Rows from block 4 of a small self-supervised image encoder, named by matrix and row number. Rows with one number belong to one neuron. Each number is 200 + 40 x the weight over its row's rms, rounded and kept within 0 to 999. All counts start at 0.
After each neuron's rows are labels from the 100 images, of 14976, where the neuron reaches its highest value: "top examples" is what is common among them; "patch colour" is the nearest of a few named colours to the mean colour under the peak. Only what is clearly more common there than usual is listed. The data: rendered dice on a table. In brackets: how many of the 100.
# fc1: MLP up (model.blocks.4.mlp.fc1.weight, 192x96), inputs 48-95
# fc2: MLP down (model.blocks.4.mlp.fc2.weight, 96x192, transposed), outputs 48-95

fc1.0,199,152,241,170,174,246,210,189,197,140,230,245,213,246,239,164,227,210,199,192,267,218,192,145,220,136,216,257,211,168,170,262,248,200,125,201,240,135,202,162,129,206,155,189,146,141,278,221
fc2.0,176,210,168,197,210,193,245,208,187,247,184,156,200,138,198,261,132,250,242,187,151,183,211,202,257,250,202,182,190,238,198,151,135,167,216,164,236,198,192,191,246,277,169,200,248,146,243,157
top examples: green die (64)
patch colour: grey (57)

fc1.146,183,242,219,180,108,204,239,224,177,215,108,196,268,148,135,174,196,205,165,205,170,232,192,218,161,243,242,137,225,178,277,203,254,136,211,193,133,189,136,207,264,247,126,239,222,225,140,162
fc2.146,121,165,106,206,231,218,205,143,202,243,227,236,176,200,200,176,181,233,232,218,227,185,206,197,181,200,162,186,164,173,265,176,190,144,238,196,230,236,203,212,162,245,167,174,240,253,224,275
top examples: blue die (75)
patch colour: blue (73)

fc1.129,183,156,221,187,140,172,190,150,209,248,209,212,290,210,143,230,139,210,191,246,196,162,220,262,238,221,180,233,276,174,173,171,236,197,172,236,249,225,168,249,192,128,200,241,247,177,165,163
fc2.129,207,194,187,193,200,180,165,316,209,231,213,231,141,230,212,205,255,241,223,193,195,276,207,189,143,240,249,216,174,230,215,198,164,207,193,229,150,176,194,143,167,231,239,156,198,253,187,205
top examples: blue die (59)
patch colour: blue (43)

fc1.122,198,237,195,138,228,224,208,192,249,167,265,168,188,161,224,218,167,173,222,168,175,212,197,224,220,191,229,207,229,283,147,209,159,310,152,183,162,199,148,183,209,171,260,280,179,176,246,195
fc2.122,173,185,208,267,159,150,100,174,144,182,220,197,213,161,213,230,220,227,201,258,229,217,181,219,193,212,164,194,158,160,203,239,210,113,190,147,123,155,149,220,248,232,193,164,186,162,231,146
top examples: purple die (93); dice: three (78)
patch colour: purple (79)

fc1.92,204,217,218,243,254,182,195,262,186,199,144,97,203,124,221,288,221,263,196,180,183,246,180,208,234,189,230,212,222,147,186,179,196,232,162,150,200,247,192,132,235,171,145,205,130,173,296,122
fc2.92,261,214,260,227,195,206,183,242,208,260,250,175,249,172,221,146,235,233,287,183,230,265,200,282,173,155,203,198,233,154,167,214,261,196,253,245,175,111,145,265,267,237,216,217,173,206,192,157
top examples: green die (100)
patch colour: green (98)

fc1.133,193,203,274,101,253,268,172,205,209,218,233,119,243,235,147,114,146,218,219,157,143,229,265,213,213,238,202,190,240,181,178,206,132,182,202,193,206,145,196,124,190,159,300,196,138,167,208,174
fc2.133,210,156,182,159,199,220,217,184,203,243,184,198,197,100,236,234,257,290,186,197,230,176,184,179,232,207,235,265,251,229,223,216,207,227,189,197,117,128,251,182,240,205,188,250,285,171,185,167
top examples: blue die (41); black die (38); purple die (35)
patch colour: grey (36)

fc1.176,210,213,202,217,212,215,136,102,223,250,146,92,233,138,199,217,205,237,160,200,222,179,125,186,154,226,179,216,192,198,168,225,197,231,183,128,147,216,176,194,261,169,172,122,197,197,241,139
fc2.176,166,200,118,167,189,249,183,185,184,142,154,252,206,254,138,249,213,150,175,245,130,209,173,190,237,229,210,281,214,219,195,189,210,131,165,235,208,199,192,139,167,195,207,162,179,209,207,185
top examples: green die (73)
patch colour: green (81)

fc1.139,126,171,252,199,161,171,134,201,136,241,250,147,216,216,171,298,176,183,211,248,223,226,216,202,231,253,243,227,231,122,177,226,238,255,225,204,182,234,199,255,245,249,193,193,166,203,199,225
fc2.139,168,165,190,228,296,196,272,186,185,135,156,200,207,251,238,180,162,244,175,239,193,225,169,252,231,190,110,257,194,209,136,205,208,196,202,230,211,164,190,212,222,202,249,231,190,255,260,187
top examples: green die (100)
patch colour: green (99)

fc1.82,200,212,181,222,259,128,170,235,265,115,234,144,186,157,161,141,239,221,171,260,246,212,177,197,143,213,231,190,185,190,248,175,266,160,224,206,190,247,244,224,202,177,204,223,131,142,227,195
fc2.82,195,207,214,249,181,155,121,239,283,231,242,208,172,218,127,142,155,304,184,203,242,216,203,243,173,260,275,255,196,230,198,213,194,212,218,155,211,182,189,268,272,176,230,178,231,184,173,166
top examples: blue die (45)
patch colour: black (62)

fc1.76,198,187,167,224,194,134,164,148,281,274,174,164,210,216,203,227,154,178,254,211,191,219,222,201,253,138,214,204,200,304,215,270,192,178,226,167,200,218,251,152,223,142,178,124,140,195,253,105
fc2.76,245,221,152,158,258,244,189,219,193,190,242,192,252,175,232,186,270,258,131,202,194,208,119,246,173,271,293,204,228,156,178,168,225,235,182,294,203,164,208,146,124,238,169,183,191,228,251,238
top examples: green die (70)
patch colour: green (66)

fc1.27,123,228,226,229,210,250,250,83,133,214,215,204,175,229,158,284,144,277,204,209,228,241,186,197,176,207,193,219,199,229,199,257,167,199,133,206,235,207,214,228,150,200,193,197,151,216,254,234
fc2.27,235,211,239,194,193,227,166,260,224,200,195,194,137,232,224,165,211,166,239,191,224,191,195,260,189,172,149,270,174,143,193,200,210,117,219,216,178,189,214,197,253,216,176,176,173,191,209,195
top examples: green die (95)
patch colour: green (91)